{
  "encoder_arch": "poolformer",
  "model": "spectrogram VAE",
  "dataset": "strings of digits, spoken by a formant synthesiser in many voices",
  "train_examples": 39062,
  "n_mels": 64,
  "hop_length": 160,
  "input": "log_mel",
  "win_length": 512,
  "bottleneck": "kl",
  "downsampling_factor": 8,
  "encoder_norm": "layernorm",
  "encoder_norm_position": "pre",
  "encoder_activation": "gelu_tanh",
  "encoder_layer_scale_init": 0.01,
  "encoder_parallel_block": false,
  "encoder_moe": "top_k",
  "encoder_drop_path": 0.1,
  "encoder_num_experts": 32,
  "encoder_moe_every": 1,
  "encoder_expert_mlp_ratio": 0.5,
  "encoder_experts_per_token": 1,
  "encoder_shared_expert": false,
  "encoder_patch_size": [4, 4],
  "encoder_conv_stem": true,
  "encoder_depths": [6, 6],
  "encoder_widths": [64, 128],
  "loss": "mse",
  "latent_channels": 16,
  "decoder_norm": "groupnorm",
  "decoder_activation": "silu",
  "decoder_weight_standardization": false,
  "decoder_widths": [48, 96, 144, 192],
  "decoder_blocks_per_level": 2,
  "decoder_block": "basic",
  "decoder_attention": false,
  "decoder_upsampling": "pixel_shuffle",
  "kl_weight": 0.01,
  "residual_init": "none",
  "optimizer": "soap",
  "beta2": 0.95,
  "lr": 0.0049,
  "beta1": 0.9,
  "shampoo_beta": 0.95,
  "eps": 1e-08,
  "precondition_frequency": 50,
  "max_precond_dim": 1536,
  "one_sided": true,
  "adamw_lr_other_params": 0.0022,
  "grad_clip": 1.0,
  "ema_decay": 0.999,
  "steps": 8900,
  "batch_size": 64,
  "epochs": 14.6,
  "lr_schedule": "cosine_restarts",
  "final_lr_fraction": 0.05,
  "warmup_steps": 1780,
  "weight_decay": 0.04,
  "adamw_weight_decay_other_params": 0
}
Rows from expert 7 of block 10 of the encoder, named by matrix and row number. Rows with one number belong to one neuron. Each number is 50 + 10 x the weight over its row's rms, rounded and kept within 0 to 99. All counts start at 0. After the name is the row's rms in percent of the matrix's.
# up: expert up (encoder.blocks.10.mlp.up, 32x64x128), inputs 96-127
# down: expert down (encoder.blocks.10.mlp.down, 32x128x64, transposed), outputs 96-127
up.0 079:55 41 43 45 63 57 59 46 48 29 54 62 47 33 63 49 54 59 52 42 45 23 64 37 66 50 51 50 55 62 45 52
down.0 061:53 35 59 62 37 59 61 35 51 39 68 37 53 41 61 43 66 50 54 57 44 39 49 70 35 36 45 63 46 44 31 38
up.1 071:61 57 48 50 74 52 50 44 48 36 32 51 37 29 32 45 55 66 39 54 57 24 46 43 47 46 54 63 51 48 39 36
down.1 072:37 35 71 60 39 58 56 41 30 39 76 50 58 30 65 49 46 52 45 44 49 42 51 57 46 58 62 51 72 45 52 39
up.2 075:40 63 29 57 38 58 38 50 63 52 67 42 43 62 58 48 51 34 35 43 38 61 50 54 47 36 47 49 50 48 38 55
down.2 076:42 56 33 47 49 48 47 57 50 57 46 71 50 43 37 46 29 65 59 45 52 65 36 48 53 66 40 62 60 47 48 52
up.3 082:35 69 40 49 53 54 53 55 55 32 73 42 47 52 46 46 56 38 42 27 61 39 56 48 59 58 44 47 57 54 27 60
down.3 069:43 42 57 53 51 39 47 36 45 65 52 48 50 79 46 55 80 31 46 45 58 57 46 40 56 54 58 38 46 51 46 44
up.4 077:49 40 64 49 52 37 41 54 55 47 53 37 49 33 48 42 57 39 54 51 43 46 50 37 60 65 57 59 47 39 38 51
down.4 075:50 63 56 48 45 30 51 65 38 58 63 45 53 71 30 47 56 42 47 45 64 58 56 45 54 63 70 65 48 55 39 57
up.5 112:54 46 55 54 37 51 55 56 42 42 39 43 55 41 46 50 42 57 41 51 50 47 47 38 39 60 43 62 43 46 35 25
down.5 088:46 29 53 54 38 50 57 64 54 32 64 56 53 68 54 44 47 53 41 39 56 31 63 33 48 66 44 55 59 57 40 65
up.6 064:58 48 60 58 47 43 61 47 62 71 55 45 70 61 60 56 38 50 46 62 39 62 59 54 28 45 52 43 60 48 59 49
down.6 075:54 63 35 47 66 51 33 57 62 47 42 71 55 55 54 51 68 40 56 52 33 49 51 43 45 47 52 42 48 43 56 71
up.7 084:48 47 51 49 28 39 53 44 56 59 53 51 71 60 57 60 69 54 57 54 47 56 44 69 67 48 47 49 27 40 63 46
down.7 077:49 52 61 46 57 28 38 56 56 51 46 44 38 58 29 55 45 58 55 58 62 66 53 60 68 36 50 41 65 44 47 63
up.8 123:62 41 46 57 55 66 61 53 43 53 50 53 46 48 55 53 62 65 43 53 52 45 58 42 52 56 53 76 35 61 39 49
down.8 112:52 48 61 42 38 27 54 43 39 47 61 45 54 29 35 51 33 56 51 53 69 30 51 48 40 46 58 58 53 48 41 48
up.9 057:60 29 36 55 35 54 44 58 66 55 64 48 45 63 62 53 59 50 54 50 38 52 69 45 42 37 51 61 45 38 55 63
down.9 057:36 64 36 36 45 40 50 58 60 44 56 58 56 48 50 39 41 39 50 51 45 55 57 49 57 61 44 45 50 38 44 73
up.10 060:63 42 59 55 53 41 64 52 27 60 64 46 55 39 38 50 67 42 70 56 59 45 43 50 57 47 51 50 58 47 50 56
down.10 051:65 44 35 50 55 54 58 60 49 40 45 60 49 51 62 56 87 43 41 42 50 41 57 54 56 49 60 40 17 51 48 58
up.11 094:44 47 44 62 49 60 50 63 65 41 56 70 49 52 60 46 43 45 34 31 46 50 54 41 54 72 41 57 46 50 51 54
down.11 083:49 49 33 46 53 50 48 52 59 47 33 55 53 48 63 54 30 36 38 32 39 55 63 42 56 61 54 48 43 40 54 68
up.12 099:61 44 63 60 45 38 54 36 42 61 67 35 61 42 48 44 45 55 62 60 63 60 40 58 61 45 42 50 53 47 52 38
down.12 081:37 51 42 44 47 55 35 56 56 54 23 62 41 69 49 52 42 38 45 40 41 59 55 48 62 52 55 40 44 46 64 41
up.13 084:61 59 50 43 46 49 32 48 48 44 40 52 31 40 41 48 28 57 51 54 42 43 39 29 31 47 46 57 52 29 39 33
down.13 071:47 36 43 56 45 63 74 56 56 40 60 55 35 36 50 53 38 53 51 34 49 32 64 46 35 66 44 67 58 41 39 51
up.14 063:48 41 42 65 42 60 40 52 37 55 36 53 60 49 59 43 59 68 43 56 59 35 28 51 28 27 44 57 34 43 69 52
down.14 058:46 49 40 49 43 54 45 59 58 51 62 43 43 47 63 49 29 46 41 38 38 59 52 53 58 58 38 58 62 56 49 75
up.15 084:56 38 42 43 51 66 48 34 45 51 59 48 46 44 52 51 46 40 33 53 48 50 44 57 33 48 35 50 49 33 55 62
down.15 081:61 36 53 60 49 65 67 47 52 53 43 55 52 25 54 47 33 53 52 47 48 53 38 41 42 40 50 48 69 49 40 59
up.16 059:44 55 38 41 66 61 58 45 47 41 69 45 47 49 39 52 49 55 28 48 70 29 63 39 44 40 56 49 60 53 48 47
down.16 069:57 27 52 76 50 60 51 49 42 49 51 33 40 69 59 50 61 68 64 50 41 50 46 49 37 53 58 52 47 57 51 33
up.17 096:42 51 47 54 35 47 32 47 68 48 46 62 42 53 42 57 55 32 49 57 51 64 51 53 56 46 48 37 55 46 74 36
down.17 093:52 50 56 50 59 60 51 48 45 73 22 45 49 58 37 51 34 61 55 58 43 58 28 53 40 62 33 61 45 46 49 45
up.18 084:67 48 63 57 42 49 66 44 52 69 56 50 80 57 59 46 59 58 50 53 43 37 68 52 60 54 58 59 47 43 64 42
down.18 086:36 57 63 50 38 43 39 64 60 36 51 60 60 56 47 54 58 40 42 48 50 43 64 53 70 39 42 49 53 45 58 68
up.19 072:59 40 65 57 59 43 71 51 36 51 53 47 58 51 42 51 62 63 68 67 61 47 37 56 53 51 58 57 56 55 49 50
down.19 069:47 45 51 44 43 46 49 54 63 44 37 58 55 50 71 45 75 50 48 48 43 27 55 45 62 36 55 51 35 36 48 52
up.20 175:57 44 50 58 63 52 64 28 32 49 58 35 59 31 50 54 44 74 54 44 63 47 43 55 60 46 49 51 49 49 49 37
down.20 178:37 41 41 49 43 70 48 48 58 39 60 57 42 38 65 53 55 40 42 37 38 42 58 48 55 36 54 37 62 41 58 55
up.21 076:55 31 49 42 47 49 43 47 36 56 41 67 56 62 39 52 53 49 58 59 50 52 30 48 35 35 43 50 45 53 63 62
down.21 075:56 35 41 55 52 63 56 41 58 44 67 42 61 36 58 60 44 52 38 33 50 43 55 39 46 43 42 62 50 50 50 76
up.22 091:42 51 34 52 47 57 48 38 68 61 50 64 30 66 65 49 65 39 38 46 38 52 55 55 65 52 57 28 51 53 67 44
down.22 119:59 60 55 52 55 52 56 41 38 69 43 47 52 45 43 44 45 69 64 64 54 43 36 54 33 56 38 49 61 60 53 52
up.23 083:51 50 38 39 30 53 46 41 79 35 64 58 18 42 51 41 39 39 40 47 34 62 57 60 46 33 43 31 52 30 65 61
down.23 078:53 52 35 58 52 55 50 38 48 60 49 45 48 42 41 49 44 54 56 54 44 77 48 59 41 62 42 52 67 52 56 57
up.24 081:49 37 56 55 53 54 44 36 48 56 67 52 63 37 36 56 54 53 25 54 73 37 49 48 50 45 42 49 59 49 32 40
down.24 077:48 45 58 61 51 45 40 47 53 51 16 46 47 67 61 43 58 56 51 40 44 54 40 44 48 44 55 44 43 45 52 33
up.25 093:48 45 52 39 55 56 58 46 36 42 40 47 67 47 42 51 59 57 38 61 48 28 57 44 48 51 63 60 35 42 40 54
down.25 097:43 34 56 52 41 51 44 52 41 37 59 49 50 46 61 53 73 55 50 55 57 22 45 47 44 41 64 56 54 53 47 44
up.26 140:43 41 44 63 47 53 57 55 58 37 45 42 38 46 66 46 48 46 49 37 26 57 60 56 54 46 59 56 54 44 51 75
down.26 141:42 62 42 47 46 46 43 66 73 43 60 58 48 40 50 48 47 32 43 49 40 52 59 46 63 40 54 40 52 36 52 54
up.27 091:43 52 48 54 28 43 29 55 69 50 49 44 47 48 56 45 42 38 51 59 46 69 56 60 52 39 41 32 48 46 54 47
down.27 097:48 63 61 46 52 37 48 46 48 68 51 56 53 53 23 48 27 59 62 65 48 66 49 50 56 60 43 51 61 48 45 47
up.28 049:59 43 51 53 41 40 35 54 38 35 31 55 51 51 37 46 50 51 45 57 67 39 39 34 46 46 48 49 48 44 42 36
down.28 045:34 30 56 63 45 42 44 52 43 50 47 59 43 61 53 52 53 58 40 39 53 56 61 53 54 48 65 48 52 71 33 29
up.29 080:32 50 37 40 49 61 38 59 72 60 43 60 41 66 56 52 51 46 49 39 41 45 53 65 58 58 35 61 39 52 41 80
down.29 066:51 58 40 48 42 46 58 43 62 47 45 59 45 25 55 45 21 41 49 53 44 55 41 61 50 48 45 48 55 34 57 58
up.30 124:49 48 41 49 35 53 59 52 46 50 40 46 55 39 48 45 64 74 49 61 56 39 43 60 60 57 53 57 43 44 37 50
down.30 119:46 55 33 47 39 43 45 58 51 51 58 44 57 46 49 55 54 57 46 50 56 33 61 43 58 39 68 48 52 50 55 73
up.31 149:69 26 39 60 40 62 55 41 45 51 57 47 50 42 56 46 56 52 54 45 44 45 48 44 47 36 45 65 35 41 52 57
down.31 115:51 42 46 51 46 57 68 63 55 49 61 48 45 37 44 45 15 47 39 38 53 45 57 40 36 54 52 55 59 45 43 60
up.32 064:65 57 38 46 53 63 70 45 39 47 73 38 48 56 54 41 55 62 43 36 52 61 51 43 46 58 46 47 72 71 48 59
down.32 063:55 61 34 45 62 75 64 39 50 47 37 44 36 40 59 51 60 64 47 55 39 62 52 53 36 48 43 50 39 48 53 46
up.33 093:43 41 41 60 34 61 41 60 65 52 46 57 53 50 50 49 65 38 56 39 44 51 48 46 42 58 23 60 39 57 42 49
down.33 080:48 52 37 43 43 41 52 59 55 47 50 63 49 43 49 50 30 48 32 30 50 45 65 49 59 57 77 41 51 31 45 71
up.34 069:39 54 39 33 52 67 54 42 66 56 46 47 38 41 54 46 54 53 40 40 62 34 51 63 50 63 41 49 44 40 31 39
down.34 072:58 57 40 54 47 49 50 43 47 51 63 42 48 59 47 48 48 55 41 66 72 53 41 48 58 44 62 54 51 59 42 71
up.35 057:65 45 47 51 51 59 57 67 31 54 63 59 52 47 51 57 52 41 44 46 60 34 46 34 44 54 59 66 42 71 50 60
down.35 054:45 49 44 37 51 32 53 46 49 45 42 47 52 47 42 58 62 21 54 57 55 35 35 47 52 45 60 55 32 39 58 30
up.36 100:43 60 41 46 55 49 46 54 62 40 39 65 29 54 55 55 58 48 29 52 43 36 51 37 73 54 57 50 51 49 48 47
down.36 087:47 47 57 56 45 53 56 50 48 55 39 50 57 21 53 48 51 52 54 52 52 49 48 67 36 36 34 44 65 52 39 48
up.37 107:48 50 46 56 49 61 53 60 52 44 49 51 67 47 53 51 63 73 47 50 51 33 58 41 56 55 56 76 51 54 36 50
down.37 103:54 58 53 44 46 41 43 57 40 48 64 41 58 57 43 44 44 43 50 49 73 51 54 56 63 42 54 58 48 68 47 66
up.38 149:35 46 47 59 38 47 41 64 49 38 39 52 40 48 63 51 50 44 42 29 49 49 51 41 54 58 47 51 40 49 46 50
down.38 205:36 51 37 45 46 50 49 60 67 38 54 58 53 37 67 54 40 36 31 35 37 51 66 43 55 46 57 44 49 43 51 46
up.39 090:35 43 46 58 49 60 34 57 70 38 46 63 50 58 63 45 63 41 41 34 41 46 61 56 46 47 38 55 66 47 41 62
down.39 071:43 53 29 50 47 39 47 60 67 53 49 54 71 52 53 53 63 51 32 57 25 43 54 41 53 46 50 35 59 37 57 69
up.40 122:48 47 52 53 44 53 43 65 48 49 33 42 50 70 66 50 53 65 51 44 44 42 53 54 43 46 56 51 46 60 52 62
down.40 179:39 55 38 43 40 40 46 60 64 36 62 53 56 30 65 50 47 35 33 35 44 45 64 46 58 36 57 38 58 34 54 60
up.41 067:53 51 40 50 45 63 37 48 47 69 45 68 53 49 38 53 48 48 48 66 46 59 40 39 43 41 58 63 55 40 52 46
down.41 067:53 62 52 47 54 55 65 48 45 51 84 46 61 26 46 47 35 54 43 49 51 40 43 52 31 71 41 62 59 49 56 52
up.42 079:58 38 47 56 51 63 33 64 62 56 47 57 59 63 56 55 68 49 38 47 49 39 53 56 46 37 49 52 47 50 43 62
down.42 075:39 54 42 44 50 47 48 64 59 47 40 54 54 25 71 58 30 40 40 38 45 47 56 55 57 40 44 43 61 40 42 55
up.43 097:44 44 65 52 28 42 39 47 57 57 40 48 60 50 50 49 58 46 60 50 44 58 51 72 69 49 43 38 40 49 51 40
down.43 080:49 59 55 44 39 37 34 58 54 49 42 47 52 66 39 45 23 59 58 60 53 46 64 41 56 52 46 44 72 47 60 63
up.44 074:57 49 38 52 44 50 47 42 67 46 60 61 32 43 50 41 61 32 36 53 45 64 40 40 46 42 48 38 53 44 66 47
down.44 075:50 42 54 56 49 48 61 50 36 66 31 49 52 51 58 49 52 69 54 56 58 53 38 57 44 63 41 51 40 49 48 60
up.45 129:42 50 39 48 44 51 34 52 74 54 51 51 34 55 68 58 56 48 48 46 42 50 69 56 64 29 49 34 41 50 64 69
down.45 142:59 56 53 57 53 56 61 42 41 62 56 50 40 44 35 50 40 61 61 61 58 54 38 53 40 54 41 50 64 54 50 53
up.46 115:50 49 36 49 58 57 54 49 56 50 51 58 42 59 54 50 50 48 58 49 46 36 56 45 61 52 47 40 58 64 60 70
down.46 136:56 52 45 52 50 68 65 42 44 59 62 46 45 25 54 47 40 56 54 45 43 48 48 49 42 55 47 60 54 54 44 55
up.47 053:44 32 44 43 35 74 50 52 51 56 68 50 49 34 34 44 44 28 39 48 70 46 37 41 37 43 52 61 50 48 47 52
down.47 058:64 51 63 45 52 54 52 38 36 55 25 53 44 64 56 60 54 65 48 53 58 43 34 37 48 52 46 63 63 47 47 42
up.48 200:60 41 57 55 42 37 56 36 45 51 58 37 62 32 56 46 46 66 67 49 65 47 40 64 71 56 38 51 41 36 56 38
down.48 194:42 54 43 44 48 54 31 59 62 49 37 53 39 68 53 50 51 35 47 46 46 63 57 41 63 39 56 34 49 45 65 66
up.49 104:57 39 56 48 58 50 66 55 38 50 44 66 57 48 37 51 72 54 59 66 60 30 45 54 47 41 54 52 59 63 46 59
down.49 104:51 39 48 49 48 63 57 60 43 33 52 43 52 33 72 62 80 57 41 44 41 33 51 44 38 37 41 55 34 54 38 51
up.50 042:52 50 59 50 39 53 43 66 49 55 53 61 52 52 55 62 84 41 64 56 49 51 36 66 61 41 49 44 45 60 68 47
down.50 046:45 69 47 59 55 63 52 64 65 44 53 47 34 38 52 51 47 50 60 56 60 53 46 42 54 39 55 53 46 42 53 54
up.51 084:34 59 44 47 48 67 44 48 52 49 43 49 42 53 52 50 59 47 46 46 52 39 62 58 53 57 64 45 25 66 39 51
down.51 107:53 53 59 50 46 36 63 35 46 55 69 58 51 38 42 50 34 63 60 65 62 39 42 53 51 51 47 54 68 58 45 57
up.52 059:55 38 51 54 36 47 53 55 49 50 60 45 47 28 51 27 57 50 52 51 40 46 34 36 50 60 31 53 74 39 56 51
down.52 063:51 43 49 54 60 58 59 57 43 55 52 41 52 56 47 53 46 59 66 43 46 42 34 42 31 69 47 60 43 56 44 52
up.53 074:51 50 59 47 59 45 48 51 45 57 60 47 37 47 41 55 43 57 41 46 70 66 63 44 48 47 48 64 54 50 59 68
down.53 077:59 45 56 49 49 56 55 42 36 54 50 47 48 54 38 54 64 39 49 51 57 37 37 33 32 83 55 62 44 50 46 33
up.54 097:73 49 56 31 49 53 44 50 51 54 46 37 41 38 51 42 35 67 56 45 39 32 64 34 35 27 58 55 43 53 67 52
down.54 090:40 60 55 46 47 53 57 39 64 38 85 42 58 39 55 56 35 52 45 37 36 53 66 51 41 54 55 57 63 48 48 38
up.55 157:63 35 51 47 32 43 38 59 57 50 31 51 39 45 51 55 51 43 50 54 45 43 44 39 42 49 42 51 43 42 53 49
down.55 144:58 32 43 49 50 59 65 56 65 48 36 53 41 41 47 52 37 46 42 35 38 42 60 39 41 53 47 53 65 44 41 66
up.56 080:23 49 38 40 60 43 36 45 60 54 52 48 63 58 66 72 62 43 50 36 39 52 68 59 60 46 59 41 25 53 59 62
down.56 103:71 55 59 52 46 46 54 41 39 62 56 48 46 50 34 42 44 62 60 55 65 40 39 54 37 51 41 50 58 57 58 46
up.57 136:62 43 46 50 52 38 51 37 49 58 61 37 49 26 51 54 47 58 54 47 66 46 41 55 70 54 42 45 43 44 47 37
down.57 137:48 52 30 49 49 53 33 51 63 51 41 49 48 60 54 50 65 41 51 49 40 48 48 45 61 33 63 36 40 40 59 64
up.58 140:57 47 55 48 47 43 35 48 43 66 47 39 64 56 59 64 71 49 61 54 48 40 40 58 55 41 47 44 24 39 62 52
down.58 123:56 52 52 49 47 44 41 65 66 58 44 59 43 44 49 46 61 39 45 42 55 55 53 56 58 51 51 35 53 48 59 80
up.59 103:59 46 35 52 43 67 58 49 42 56 53 53 61 41 60 52 70 50 37 40 53 48 54 37 49 62 67 66 45 55 38 53
down.59 097:52 56 61 50 46 26 44 45 44 48 59 47 48 57 37 46 47 60 57 63 74 48 47 54 58 58 50 56 54 51 51 70
up.60 076:50 43 50 55 45 61 58 41 53 54 45 51 56 31 56 57 65 45 51 40 51 46 38 58 37 63 42 54 36 36 35 45
down.60 075:45 43 36 48 47 32 55 48 50 58 46 52 51 53 47 48 47 41 54 52 65 59 55 50 67 50 56 39 55 47 59 78
up.61 147:40 48 42 47 43 65 40 63 59 45 39 44 48 55 65 49 44 52 39 33 43 43 56 45 39 51 52 50 54 50 48 66
down.61 167:42 56 39 45 46 48 40 60 64 36 50 59 55 31 59 56 48 34 36 41 37 42 66 46 54 39 54 40 54 37 53 49
up.62 105:46 58 62 52 28 47 28 53 63 55 46 42 54 51 47 47 51 41 58 55 37 52 52 72 59 48 44 39 47 47 60 61
down.62 085:60 51 45 46 44 51 50 46 57 50 44 55 47 46 39 52 20 60 39 52 52 50 51 51 55 52 32 43 75 40 50 64
up.63 139:35 47 51 57 49 54 42 58 60 42 33 49 43 50 50 54 42 34 42 41 37 36 50 38 48 59 34 48 40 36 34 30
down.63 111:42 48 42 50 38 49 63 64 55 50 45 65 48 33 45 52 35 42 41 44 42 47 69 42 59 55 37 41 57 40 42 53